config.toml
vocab_size = 45
encoder_weight_standardization = true
text_encoder_causal = true
text_encoder_activation = "star_relu"
beta2 = 0.95
shampoo_beta = 0.95
batch_size = 256
Rows from block 7 of the image encoder of a small contrastive image-text model, named by matrix and row number. Rows with one number belong to one channel. Each number is 128 + 32 x the weight over its row's rms, rounded and kept within 0 to 255. All counts start at 0. Numbers have three digits each. After the name is the row's rms in percent of the matrix's.
After each channel's rows are labels from the 100 images, of 14848, where the channel reaches its highest value: "responds to" is what is common among them. Only what is clearly more common there than usual is listed. The data: cartoon faces. In brackets: how many of the 100.
# r30: branch 2 reduce pointwise conv (encoder.blocks.7.r3.0.weight, 96x384x1x1, standardized in use), inputs 0-76
# b30: branch 2 3x3 conv (encoder.blocks.7.b3.0.weight, 144x96x3x3, standardized in use, transposed, each kernel summed), outputs 0-71

r30.41 106:158090180127075136168118145100160183109078163073165176172052138145168150172119177155108029165109090121120109121106123204075113044175053191130130116056098139139179185183036135134095163077107111083136149099104178078125142140093116124
b30.41 112:161054155088095128151096148096111120158143112121142123089085093108125106140132131118168097131077116109148186089136138104151106098063082108126125096172102120122099066188102129094132169117111146147108134060120102082131
responds to: smiling (70); long hair (50)

r30.52 106:078100147091166090141084109095109103119133086098113151158116096123065090205127124166084148119143197169063125080162118089096136133125131115109149096093132140127142172075162139118184108105111140130135067157078152126143096113129128084
b30.52 097:069109162142126122086131156088171207085102126103140158110174166129065150093150127079181117170135168144153125108120095110170065103158150156141116121149145121184121164085156115158151106166134133104091152132137121103129
responds to: a mohawk (62); pink hair (30); purple hair (25)

r30.13 099:182067095138159153175173108081071114119098186112123179078133137153143092120090152146077122067153145100096087103095123103130076156158135161126143123085086186163063132132116158114123145109165112144135180113121137227150123133165161094
b30.13 089:157073169161126135186082175096131132130162138110100115161140130097214171108105130115126166180070187077163156150138156123094134121110145130117124137146121142125141079133113111092117136115157162149148099167086146118177
responds to: surprised (67); sunglasses (57); glasses (43)

r30.9 091:121148110084089212134124132105123091212082151125154139113100104108041163115147116195129192124093141018101167176111130160129078111055112115134173109150135169090158154104081145124087075157083101147113109219151100133082118087116073136
b30.9 101:093137175130164201100139173136087105164090090124095122109119117109078137148106118127124107126149112089130135127125077153144114160189140143206075106151147147102120180127127100123200125123149144094171137134078100130150
responds to: sad (73); pink face (46); bald (37)

r30.86 098:021070106148135106097133174104202177099184160107094178089175090093107141165210120130170114177129152103118169118180122127105105153094134164124152113094053134106093131125085112120145033083134176112133131175168150122149155177086111121
b30.86 092:135129121065169185162039131124080104050134111138178103141122145029154121123123165103171051082132142181122125085125067168136125105082119164100138123121124159093144098154130125138103095118125090143168138150141172173145
responds to: a mohawk (44); sunglasses (42); hair: curly hair (41); red hair (28)

r30.43 090:164147157131126052145099121084125094107089219148156130095166134186096089113101255055079134171090092184113138000147121071080146147130148120109108158125073104215120135117165176132162148154187135120159187149166140069127172111170093135
b30.43 103:139132111175164122089146133120141139101152067144170071150141111112158155120123122118134116113135091185168086157089139082131104171104123170126176115077184164196137168111091141105110142112078126161156168148194115096091
responds to: angry (75)

r30.39 103:126083098187107125116136094089149061228166147150162134088145093089170149098095138063126099098112098127119107137162118125137091124119136136161174136068087103163075141066004088070157148138050079111106143148084189105146110101130170152
b30.39 111:149122125157141232089163144120082118153139138113163140077161113094150128143091144142172128140100128120081111132132088137134116091104147138167181102159090076089109147156124101170174118111160138039160145065122107108132
responds to: a mohawk (40); sad (39); white hair (30)

r30.71 098:163212184110120132063134077092137155130138147168195172116091105099113146098148123074238097104225143157073061131148129095119119079157079152079108226180103092217083163097174151111104143108134114153145118138135149095112102145153175101
b30.71 103:106106144148132138137134117078048066153126136141138131094105159146140134167157142154112108131130064141147213120131091182117116056137114112173132098131113133125112118186094062101076152129090155119131129116155147144137
responds to: winking (99); orange face (37); teal face (32)

r30.95 092:087083069134114167123081141150141162121079105170171122060145126187113161153098070092132188165055148155118239111101114092110131091094148138146096160110113106217171122152191201088091123073110255107192211153098068169114098117177228172
b30.95 086:165108121092105155095074130145124197143150154091148128119138117109050174157116148125130187093128116087162129143120169117095148101144123062116164050180141143064108124155168130127101098123116113144105125036134140099152
responds to: angry (86); bald (47)

r30.73 099:106152097117146113123144141061154167097086114069138114165134124157137116147123094006111151186097080088136149090089152086133120128125166134174090050115082148186079136149132047255109094135088166091165162132168125147038126167194146138
b30.73 097:121124195084109156096141171124122133092160164128095128092148146120120122109130103126122108086136142161130128109082146223112160103176155137155110150070136088120128120135111097151193111094143134132106107138134117077126
responds to: hat: no hat (100); bald (99); sleepy (37); face colour: pink (36)

r30.91 103:149081132142059093190111090159081181092098108134125090108145145134066140107097142061163142108122139157147116108125120033089117120103098126185172080077116120114095088112091208099155146218112104131153099105096182122138078095120159184
b30.91 101:106179127145120105146067110124166121091124134085097143153199144135182163137137093138159187188191081103113078105188104086164162158162104128126101126150078195160133128075165199172162106121136097076124125149127099132103
responds to: top hat (94)

r30.58 084:165136197141148114131087131106121156114101153133091127147128116159105114106183255066136153089090099199150055133156149134133073115101112140092068121081148151033144059121080096131068128122156148105126124129122155141151203157074135141
b30.58 103:163078162152059112114122177117154139107123115095211119158079171164146148141142150139129114142073151089133145125175206056031068116102120113156094139081146115096201137072148144124127113085089157145153100175190066122104
responds to: sunglasses (91); bald (36)

r30.63 103:116163108122145107174109123139125084123170148109143206226130131128113198180093160161128152162150107186135121188148067090133122106159168101167115090120081104141135208138042184206149183117109079172098144100161126088154112190125142088
b30.63 109:209101085121110153120103180141134098109109141097160154115124103120123128152121151103155102176091115127095172117086060119129128090175156156102174130122136144089115144124104125170162146097143140131134144060134071128075
responds to: hat: no hat (92); bald (43)

r30.26 103:094108128145139147089059222084136087064148149102108121116112135193169081108124113181133170141053130116114090108085145085114073099129141162092111126132112158208118063165086124136150142105119165118128236102093112205129114076130080114
b30.26 108:116120126089099170115167129143091206151113125139121131147103153098161056152183144120123088171142091145084162136104085136158158098155149100147112131113177162181087075117203120056150169132114136129129145145109184156118
responds to: spiky hair (74); sleepy (37); red hair (28)

r30.11 106:078099112130110085096094182144118133161133131115166120126106099140081106083112077182166073115096101136121167158080163144109122166096194196138142094145092098131104101092089161156156097072141141130130237139129095112062166089109114119
b30.11 091:160121107162143069144147135125142087138163081180089103192137121202091151169124146126124104165157157153093098108156089113108081150175153120103177132196168086172102117113128133122110082115092129143078183174128120086073
responds to: black hair (69); grey face (33)

r30.7 103:130117116141135073077173078077107102169169140080124182099114103160105150174159163184176205080182200058234115135190130146122144196146141077139114097087159134146147132151215081148109085094128129120094105131113163124110127109038107108
b30.7 107:138155093142105095218122171122111125119162202137110129109118151085147074066193142156175108108094127143146098111103149164110116169070168133124163130091111092167131071127154092146119133104133135150129123140155158132150
responds to: crown (84)

r30.48 103:121158127094118076153112117157108100099076082113110124146136146153080138106136102134121212132142152188101160073192153035172126119107120093088069121197140073107092111129130064127112192150098100124132162163108168100130066063118128189
b30.48 098:111219157162127115111110083115137086142158156140135222114121123144105082118167116180126091113168100141174109152152130099150144106189074108145136149127162119207105143079094097175155105138104126115143095128122117140147
responds to: beard (60); crown (44); pink face (39); expression: angry (30)

r30.59 107:178126131126175088108111107121135162144151108143111119105094097108114166134125181175125130152071046148153081146142167123120083107054138135124132082145133143106114148134220131063072112090064060115136116112131120108127123119138121092
b30.59 122:134205100119098096135102097105112106106139129131108109168142098144178154105151152134172149108159132137072139147129117142109123255129151094070138138101133137156171134152175114104074093065133083101146183109157150124178
responds to: black hair (92); a mohawk (38)

r30.28 102:197128098156129093053190129121194103111098169128090130223084116066095088161132098126206153116107132145085071089134118151132133133095129220126118127077080163107108138125126114097104114095120078143162115129066134133095100080097134124
b30.28 105:191134078087161143120159139193165122119146126135118121132154124144120144165111119220119094129138104143147163157126144141136146057129127180151129112170108125151143122143085147117133161102146140099129123179097119202193
responds to: crown (81)

r30.42 102:083144089103106104116104084148125191152087178148136226106119147203127112094139132059092100161120076137103105109105161060158144162174134089160169183118172137116220116166136100109126131149121096121141152136066128100114111103122158111
b30.42 089:101115163114145111205134146109101082129162124089171112081162124157117143173089139093105142176135190192047159156137085203126143115138145187178139159063111171099100141142122132154094105145170147140110150114088081177141
responds to: glasses (78); smiling (68)

r30.17 085:129095122101112214104214071092070166145150140136177087109105175190144123186160071152166138131157131141147142051125155127161140070077133115135140082121070132095147133132057179109049115117119129150155115217204102108119102079063122116
b30.17 099:131094103130125158086169074169123108193149117165123121073168144138116121145151157129159160137143126135095079147100075119117080176195151141045096102142129112106088093121116108091081179120099125134103187091121149090066
responds to: angry (46); sad (37)

r30.38 099:038144149070108230099102089160124127130157126113096148108083188145215096120152159092126080117139089067107087137106091107181140095228122105164138162129172220146144130151145129078080132102108083152151156098109102171068174092089104136
b30.38 091:167121095145115136125116095147169114125160153177104080137107185093156094129171131155165153121098170121132089140144247135124131199103114117087127093134105128150126120139188174103140157115142152154150113172150170072163
responds to: sleepy (87); orange face (38)

r30.69 097:105110102174143108151123099100148147180177132116132105167087128147140090120101083101069112162162132116097176050058100094145093116110084151120148085114155140207141081177192059098135217091185131073152161096141105089134087157194114121
b30.69 092:101070106135108139100132108172103122157140121159155108114074191128072146198148154144167094125086079133168119140139100141161081090065078103120130085121143117097134192069074115120154141148134121127084141140144108184135
responds to: laughing (72); teal face (35)

r30.34 065:132150169111171089092083111098255129176124139182153112072142062167162137132066255062125121183110109168104150063145116148110153210154093105128143118113106114080133092088146100182186130114167099177123084149132077106150104069121150139
b30.34 106:113128097146164127137128119107131095180075118039153149139133155021131118121083115144108143140137090074091091094133156092120058171073117112168062121135140117111225169124105079119081131135128104186098154138138132137123
responds to: sunglasses (68); beard (45)

r30.46 100:174096113165135071175132118166136110091140149078093076066161118109104138116161082122105069157116142128128170155174084141184170111074169139115133131171048138075143139139130143187155018133152108085148069135138067240143132133181115132
b30.46 088:160104126123159115091184162139136162152081076088120139142168090121083132126101114158105125065123170168140155130103159058121092121161120145128158151077132147134113174146091141161095148173110159132188152144092147144160
responds to: glasses (89); beard (44); grey face (41); bald (25)

r30.40 094:133117109118139115155144086080159101093074057163138131151206116088074089116087255231104139111069095207157140083163152097136138128123159171073117100092072110105155103137085081122153124074156160148086123126136106082131161138082095171
b30.40 097:083131130107097090183135115101159138210149148079164116127189135121076122093074118143188140120182065094177142155143116173183118150114121089177095122085095141073165121146179097127135108123073099088160175136113119150147
responds to: sunglasses (99); bald (40)

r30.12 105:130114123132164122122169187151074132226092170100099072115165102065149146131169073186070104118066129096107155208155115188152122151161089092140129116138142144126082129097131087098094142193152121192138078203087120114159125104120106100
b30.12 099:117041144162124081188154141123194139147122141091168148159061138157174144102182084135189140148144077133149137109123108123191094075116097150189073161165128132145104162151163125115173109153153079149123104146153125171139
responds to: a mohawk (59); surprised (37); green hair (27)

r30.18 094:160156117130215072154237114108096130161125193110128175096155119136111108122171106128201112107163153164136123077138193162111169146136168125143128118070135162109127094146102116160077127195123131150112138101120107107162173135196101110
b30.18 097:131117101114083095073137105167148175145181201164104098095118137146070142135112104115082172103085098130171172146129163155155121136115130142127142138126100156099086161076116037112140089131093140085151081097114073116065
responds to: neutral (79); grey face (48)

r30.53 103:144122116146181099133174167169130124107085116142144081051116138155096141101128067132120136129133083123145127091139167136182111183067140152122192117145130163148134127097143114130097095119072118118129181143119172144152188124113072157
b30.53 099:113171090118136174114147065145166179154119133114117193062099126121141175152114145150138095139172129166170138140165079107162205120133122081106149138166138151119117167112116130199118150161115159082105153179127073188180
responds to: smiling (45); surprised (38); cap (29)

r30.78 097:110104193052150064112144143159129101063087166205152155107107125075207178132120179071137120120104148199165091053095111163141145162105111191209128195106153199188192141128083181091097097162191134102190149116114127090129170155138087250
b30.78 091:073102136122096113130130172133120097101141116096127101124121135135120106128095149139044140063136095165165147086135145104082109137090163128108200141113082114108118065115121179106117168115054106150150053100131160110076
responds to: sunglasses (88); grey face (44); angry (39)

r30.15 099:049080076153167135071087148100161121181138175105128119133136176116105068184148126115121195141111104157125140153165098136105133108121132172076183088129180200099096133167163067094151139109091134180140119136181126115036102164108121100
b30.15 101:141114141151132037112107163091152156163074176155179128127160138144138096091078134091099145115155132177104117121161105129152154157138178068169114156105129157078108151134191104193127137120116128080103187119128141149130
responds to: cap (77); laughing (44)

r30.4 098:153097109110099159146173094105159108158177163149105056093142101103072065094110153087132091121142114141104101136152141110136064107223203212117071128185164077128100112185144092099131180107126157116127124127115139195137084061150109137
b30.4 104:120097174132156185091127176093094125138114100109155112137180106119078139187121168126134139183121078104163162126134087130109163101157098089141092108115116120118186165103099142157200137148145180175117103084164106161095
responds to: laughing (100); sunglasses (44); bald (27)

r30.65 103:081180078078127144166094106149135072114154176109149064106109148185144152156134065163143111179186125115140150084138138093080086116183132179103113177158077080199142178164131132091156150119122191200139159063118137169143125138186100134
b30.65 086:098147132137128097083097113183136092139132177142068132099094091195100102046197153137119164089038104120137065150118114098109114115169154083168096116200123127120112133093118104084128171109183127113163117108125202109136
responds to: beard (48); pointed hat (39); surprised (39)

r30.49 106:137136141147094084093087086090108177106126178133112087081136154120128141190140091082132147202152128125115085158138129126178134080116150188088146160135108113200151123123142188133136154157072113164141129111199152145070083138124112099
b30.49 101:070158162161117139119132159132090150095133151163131127095133176113099053105146179076123137188117114116079142108083071131128182156174108196132141155087096073115142188179124080120194149053125155110111119110087126131104
responds to: a mohawk (35); red hair (27); pink hair (25)

r30.61 101:163173171097144116121109215152154088165064125138160126133128167106097174097157163128113179126110153111079191195153090171089149073112148159173075089134133146077119121127104137087105082135107167179071162148139096086133138106117203171
b30.61 110:133136157145126178191124122133159102101117129085162155144130094112182092166134161108163166175159114040126128118141165171143162157114081130133134145099122096134112147207184150104098151105073113148117144146163163087160
responds to: crown (90); curly hair (55)

r30.30 105:097111116121091111128126149115099103187150103231143103163090101148126086137157165087157189138125099167118111131100137168126151140067148108101150102052146120089203096165105127120093116126124112096121080103213120123084162171174094084
b30.30 098:131097066155109149152171071161134182139127132150158130196141159165101129183169133116163168108141188174156134117173109113110075091126086111173116132122154100112161176043113149152165090181122134185097129083104133146149
responds to: bald (66); sad (43)

r30.67 105:126059121109074168110106133091120107160070142111116075100119085090095168141135104151077112104173091080198107106171163147125132194134092158113103173076136138186105183129188102076124152116175167140176095114101132089111164150132137133
b30.67 099:118183171112120118149077125137158136172106129104093148149149119111174113176128093072102133178158156129136103157175112116096108116094153159159094158103132094197090103169194125145096154148092098054126178138099114153134
responds to: a mohawk (65); laughing (46); grey hair (43)

r30.87 105:118102172060081142136169088047068132088174097069097177090206116104150100101114113139201106162157063106138141068154127089131159076122161096096122084076098150129095135122141157099077139083124157131171143130156102099100128068143160108
b30.87 092:131142057156121102123167127127134146146047186157109122115115115180125246146209089125137143124133112132107108137082150079101122077126128119137111178154193169125137102137097165144120137068185141118141105133106136139137
responds to: crown (55); sunglasses (48); sad (45)

r30.25 107:192093120114147059153099188128153093131141106135111175186102131138174089058088159142138159079114168144143147155141136069100118128101139127123113106160192059198047108149123110143157137123159124110133141164153176173068192097106171165
b30.25 095:144174153073111103145109103120145192177134126122117109121108103137115071094123124171079066155107194122138129151140170139101134088112136136134067159090107069110113162156185153154121132042100151103135093145069075139126
responds to: crown (69); sleepy (38)

r30.66 098:103122188056174190136115073178116099096065160108190103146115162155109135059114126153069094105151120081180087122109098129132120103126061089172134176108137109097098160156066182108112106117151183185140094155104117127188097179136072105
b30.66 088:179129163125156137089125142141149113131186099103177156145177152073157146136077132145168100138101071125151170120154106157161067146085137121164107116194065175081121091183094150193140135135149153129153089104152152161075
responds to: top hat (100)

r30.1 105:075136126113137179110093084192110152188126129157131128134123131159096091121096084085098072132119121186201130121085105147096108108140116100091134180120125100146085118082056059133052171186144176119073131153111158155106106050110132151
b30.1 101:113115129094125192125138100165087154089178109129080152113091135181164121154113117124079124142212174225107157132173140157083159110088143064119135102153131101151138115151127073153100096137134175126132148174114082145162
responds to: a bun (62); angry (42); brown hair (26)

r30.27 093:140187109168165109166121158144079098126146088124172164188115149118096090158076112135105182136039089081133222183082087181163131039087087161113144080148115134088135134104128161115113104137192137186206232188101145255115137124177048149
b30.27 103:156155139086103073153101151163073127172103116158087157137110064174113163219148109154136088151127138122157057095134103172091142128120124110058113152160096132137103125081125134154104131108126114066084140116170146096153
responds to: neutral (46); grey hair (28)

r30.64 104:215198091159069183183164078213072111151061127062133094099107181129107098117107117111132162142123120104171138182114137161181109098114137195194075135110089086149169130142059219188127118188166135126128133090172162116110144077067136128
b30.64 107:143193112092091151146136111134111097175172149113040079137121086095112133092179081110099197121146136121180157117124203121160091094173130108110106180118133127095132108142105118090125145159169165152174089157101120140108
responds to: a mohawk (50); purple hair (32); sunglasses (32)

r30.29 098:114148146153143178095117130155084171168109160101158151059127156156186124150139115100149200117116159118157181108122169157126119081089109153077142150136156142124127166087112115139183121090090212128126134134143099128106130142157112151
b30.29 090:164075173102103062149153107112125181109125104165146080133122142126110143106135130079101087109112156188089145131093130174177091126186134091118140151099122101084101145154103184139196129084159148144112148112165083170117
responds to: angry (75); orange face (32)

r30.23 108:114119157128233064145188126155149134137137155105130107126148117143127125089096104097196142122132134123143083161084171071094162151074108133137177135095101117112133085142157136146096139163140125154102173096119109150068159142083210138
b30.23 101:086143124135134083122150091113109160185127169114105169131100115171166130148152079171132135084178080144085073096166085177123163116125128107116133120174142104128079144091153161142091107120144097093117161114144204095171
responds to: hat: no hat (100); white hair (94); a bun (41)

r30.14 101:116111113129102139100198086194085125091144096139145110067165114106127093108150108085113118107119138101222177088097086081113140160114136108075115110166092129140119089136148116117147106181066148123141115108106200116173094104120136066
b30.14 099:117129103112039168130131207085087082122150138108123165149114101071140172178164108085084121153123147144195141124108147092114127158149109150109091125136177117115156099092121127136139106179165140103115105125152109166144
responds to: hat: no hat (93); a mohawk (58); a bun (25)

r30.74 100:126129116118133113114106147068112153050136106107148114119090135111112135129130066098082156187105085107062068110152138127160094107137124119113098112164166165144138183088124069073105187061158075139154145173122146079129085128067185141
b30.74 107:090099099149126193166137156116159179173079139100225153122136136103140142120100110135141149135125140153125172090122141102160144172096093122148083110141186146158132179114175145144149154165140123153134126106122115172158
responds to: spiky hair (64); yellow hair (27); orange hair (26)

r30.60 098:143188123157096138141177121140181111192104091122108060121084124133103171098155113149097148156092114077132142210083099121119136121192174047104115141149110072106137116153138151124095114141166228158080183095141117117133089208120134098
b30.60 101:167128161146122035127111134118126135076109145135128128114103117119110075098130169036108156128061166139088133136122092112129154158139140131125129114130098144129085143163224144134160129093139115145130142102137177110091
responds to: surprised (84); purple face (34)

r30.57 110:095149125119098111099163178214087143151172131087109109136149124114165070128126151080086080151108045120057062143116091117141149148154158029147171111122111098114135121180155125113174189172142136100164184106101180147167079098126137106
b30.57 095:169146159103130145102144112095076122104168101119081150187088156154165089091143181074128154095090135173164126133115147095117084117111142185124180120102214156113133113093099121113121086220178121139126090124122140109124
responds to: a bun (100); hat: no hat (100); surprised (32)

r30.6 103:175147133117156119096149079145127107101122163132156205118112131131092111091187087134162213136128092104102123163116071104123176165210103066117117138103158110111140123115153168146123143094098111120075068161170173108067114113140100182
b30.6 104:105101109222074132135124147129055127102101126150169136120039135165193133090166090131095113177167125127101145100147159115134132166151158153099118147160155095187144127106133110113098137135134082135164127145140181111126
responds to: beard (68); pink face (47); sleepy (40); expression: surprised (35)

r30.32 102:169158148142152255166153118122092074080154151145153186126114129105116095158153141098111154158142122121096053161068152126088138096139177146107115142159177160164137080159079215106133196099163204110139111112132136158150142152135102094
b30.32 104:110106153150117078080132042110126136112168159144092042042082134166090105134117153118162107067113104106121111143153126133100129156169162155110166103140175068164077076068103106162115108086149100155132103145091116080070
responds to: sleepy (91); blue face (53)

r30.68 103:073111170215111245112132100115105119133135195170108139068116140131089133104162105125183113127152123105154055077114139225093174082166103127104128154080128121122135144112089127134117114126103162179062064097188095100199131135144070148
b30.68 105:083125081169135121070163098117147177122183141166159114147128169168031116134124059126139134100165115102098083135130180134153121095135070171110088163114174053091106088125128099111155168143132143132108158156107127136127
responds to: sad (94); beard (41); blue face (36)

r30.54 077:110127193119092121151160068145123128142079121207155094124106109079114058085160255124225129043139154196115074091173181110140123153070154130138104080125083085119127159135136057156129118157140086120160145161108101120079210136058134121
b30.54 107:118089141210088096156133157081161130155080098108189147185151130135120112100099131166063163131093140146084127099094202116117137100105145118195067149090155135103166133085108208110089089117090150154115081144165123085118
responds to: sunglasses (65); top hat (30)

r30.20 098:115114074161137090137112138152120150111166090135166121123146099172187110126132066115120060172119123133133165077109125063152131164109137073144151152171103080143109099189164093151131141187114092094128106170117091104117086122078150176
b30.20 087:143150106123137083129166135123137103127137143150109123113127100175135147178157144140072117103103155116112113111144131107057109130114088158100097134151131088206169046120113106148107126112143109184153094153132078100086
responds to: glasses (92)

r30.44 100:114107135094158094096106148109196183140117239133076132115145165130088118129125158105103123169133108166148149138093105102153167097124100137107098186117211099159197187154128142173106116107204113160200123062107138085125097145213109107
b30.44 101:095181136134110151143098110105122146187073145114100141143138086087097156104075166160068125155138163124131163179084127069126148113148091127079185121115156088119147136105162099134180116151123153099105132120087102121186
responds to: winking (89); teal face (35)

r30.37 104:108130126136164127060118171063132123161163117149126031148082127172105076137130069139129118169093071101158137142127116208101159178140128183103099073148180153175099111097178155149150112087171151155162142101104088093092139121106104211
b30.37 103:139099100101220165162082107096086132113103133092101123103126145169122129117069134127145070110149121126144112135123120150192134166113130119112153185117135119126095067162162135106087161123139164187086139187154090106169
responds to: cap (100)

r30.55 093:111179138154167086124117097180181096102155182093098201151119145189193102170170120180226143185236072123122141119109070124063113119170099120134130177141095132090118095110107109075165131084076112152089093135151131105138123170238089092
b30.55 084:096086160111196117149138167147099092101153170147078094156060099153126163151116137192080134125107156123100146145138195090125125160091120064128192075152145109158139145137138131126115155050165136103175104061122168170123
responds to: winking (57); bald (39)

r30.70 082:089109124114155041154110136176119119083186110017091102136161108130181103134126070133099092210182146084142185120137168140105140174117045084198169140124119077178106142116117112140113114195139120137125091130100072126155136129092165145
b30.70 103:194099109115155109118121123116123108170104175078098113157118077134139134138158117095107109121127134144109089168124061149095132126115143197090124119159087099144114096148135094101101134077132145107109146104054144194146
responds to: glasses (89); beard (72); grey face (32)

r30.82 097:132128088054165162153159161111120070119132104159084106168161159120158085077087098118170170116136177096147213074137144140122107114149198141100119107148086112127112118137104098134055096130124224093114175110147097125105137136129116124
b30.82 097:123145073096114195097177134126099134207114120162119110126233181170147166120094107162155087112172149106128150118112117105137144124156071132097161137181168095075127132169086070180126124158103106095138149161116108139111
responds to: sad (95); grey face (39)

r30.62 101:113131108059118187136083121132111129125116128139101225139088128102175083097127129095117167137123135134131144129122144139108142058084076028084082080131118077144149087099149140197137156105092182149159112110160093180139127122127154122
b30.62 086:138140135134155104147085083145147114130144156113109116089145152097115161100177131126132153195121099126049105091121090151193126138102167212137077074134074103211118118106100202145166147168140103147088163115114082119175
responds to: hat: no hat (98); bald (87); smiling (32)

r30.72 102:167094074124124090240107145065103114116153135148149130130102128142178115159136187189112200105102126178173082112068166126120148155183089095171099115171087084062160147139131095181129064199124091076060112098094146081191154121121216150
b30.72 115:172122162228124081101164119100131163118098091104120085063115141135140114151135136074111136146146142122131140112137079070032109152096115150083147161155152131162117127162185140122097084163096148082121169151124137119101
responds to: black hair (55); short hair (47); long hair (44)

r30.10 081:136104079090210107093209122118190115062165093052078177083056117152254115145111027172182033194180143088174143087124166112159205203150127157204112093156066148106123144134119078187173163136062171179159138166153119113120102187094141125
b30.10 099:136175136009149160145100123142131120044161127111129172117137129101121115091088119115142142132114138119136163115153075115188141151120108105131116109118071101106113163220160089110073101075203106068192108125139122096094
responds to: glasses (97); sleepy (75)

r30.83 099:136173136086088109135087097212185122141150121171070096099054055127176153168169031113161167141178156091108156090103094077106063195149103152145085087148149039151104125152137112191120169173187079172115158159149081144163105143079136148
b30.83 095:131145123116169130172143127127128137119108129092130141155092152200083149099143096127165138144129154103134128120165105184135094117150133118140076127073119154138158109115077131135105111078153130174109058190082149124130
responds to: glasses (98); winking (57); sleepy (32)

r30.33 109:164182124120161122105109142140141072116209135167118155125122085112111089064159129085116095180188143086088178071150073113181124172187167128137130204141098143141112150136122090134133141166149155160104166146149137194086144145133075129
b30.33 110:144183125149142149176083096138152091109095143144068116167097085074216152093112147120179114154077104126111125122175127136068103216085162065130137159167151131124168103127125095069123149158120109157175160173165150138180
responds to: black hair (73); sleepy (40); pointed hat (29)

r30.80 102:099105089127194103119114167164151051194116152108125132200080161065159125158074147156150158106122216133171166155147148144159099145134119114171114082091093148078115143137170115137093097091049128105128172152130062075067080146122145119
b30.80 087:132134122179101140126079161132132101097135142138115120161126100105108155127097128118105146139101170155174110096158132067088109112081126126097125150097079079151169112140058128182111163123134114160111158207134063183095
responds to: crown (93)

r30.84 104:109140158122112159098083086177137140184212122115178097144084157083098145148221142144143179106128045105099149155163108079171138072121099103146160198141147100045160171120131190137118128108126083130115170126114105167091143133125114176
b30.84 091:073160155134113191105104169115151105149129123148125078152070108105125139145110111112161205148158120119098065134092140119113161144163161145146114153131086134083091168093118119167144143110174140170131113153107165072144
responds to: sleepy (100); bald (37)

r30.90 084:130150071059135084089141122100255098113133120094092108104111109098195104117065039119096154219079120062176118157143146116130102116196131141149161111055154223105186096168125115168144095056110111147154119075192155025135135119143156167
b30.90 087:112125126145196084173127162096126086175152116150117144132144170064120080149140124112161102153141100118125091118098112145141089111082134098127155177067144115159144185110104156118125118115146097109136182076040154154119
responds to: smiling (84); bald (33); sunglasses (32)

r30.5 093:156098168168130139128149099163203136212112147061134240102171099153171165066143154133148165174131163116088142126123144142107132069255076167144074145060177185082182152084077121119155166151138090117139073085128185095094189180122135114
b30.5 107:119177151080112091149136164119154180113126121167107114108156112193170137111107127123128119126101150139103087147118119090154129116228085172108079103134138131104178118183131112173176079126140142140155112171121137111104
responds to: smiling (97); sunglasses (59); bald (39)

r30.35 109:188099122089220097157108155109155163076102141149122068165113109144149054121085107201128162128111137121167108154109213070105140151092187134164113154099176120123107109139127199109170077151054138137079166054098131174208140126144152121
b30.35 104:089155152077138151096091160107109152074067126114071149113183161141108103110138123170131102102153161081104110098127118142113095156171159179130201164150062122171131106137170131120073119125134138112156125106132160130121
responds to: top hat (62); curly hair (41); white hair (27)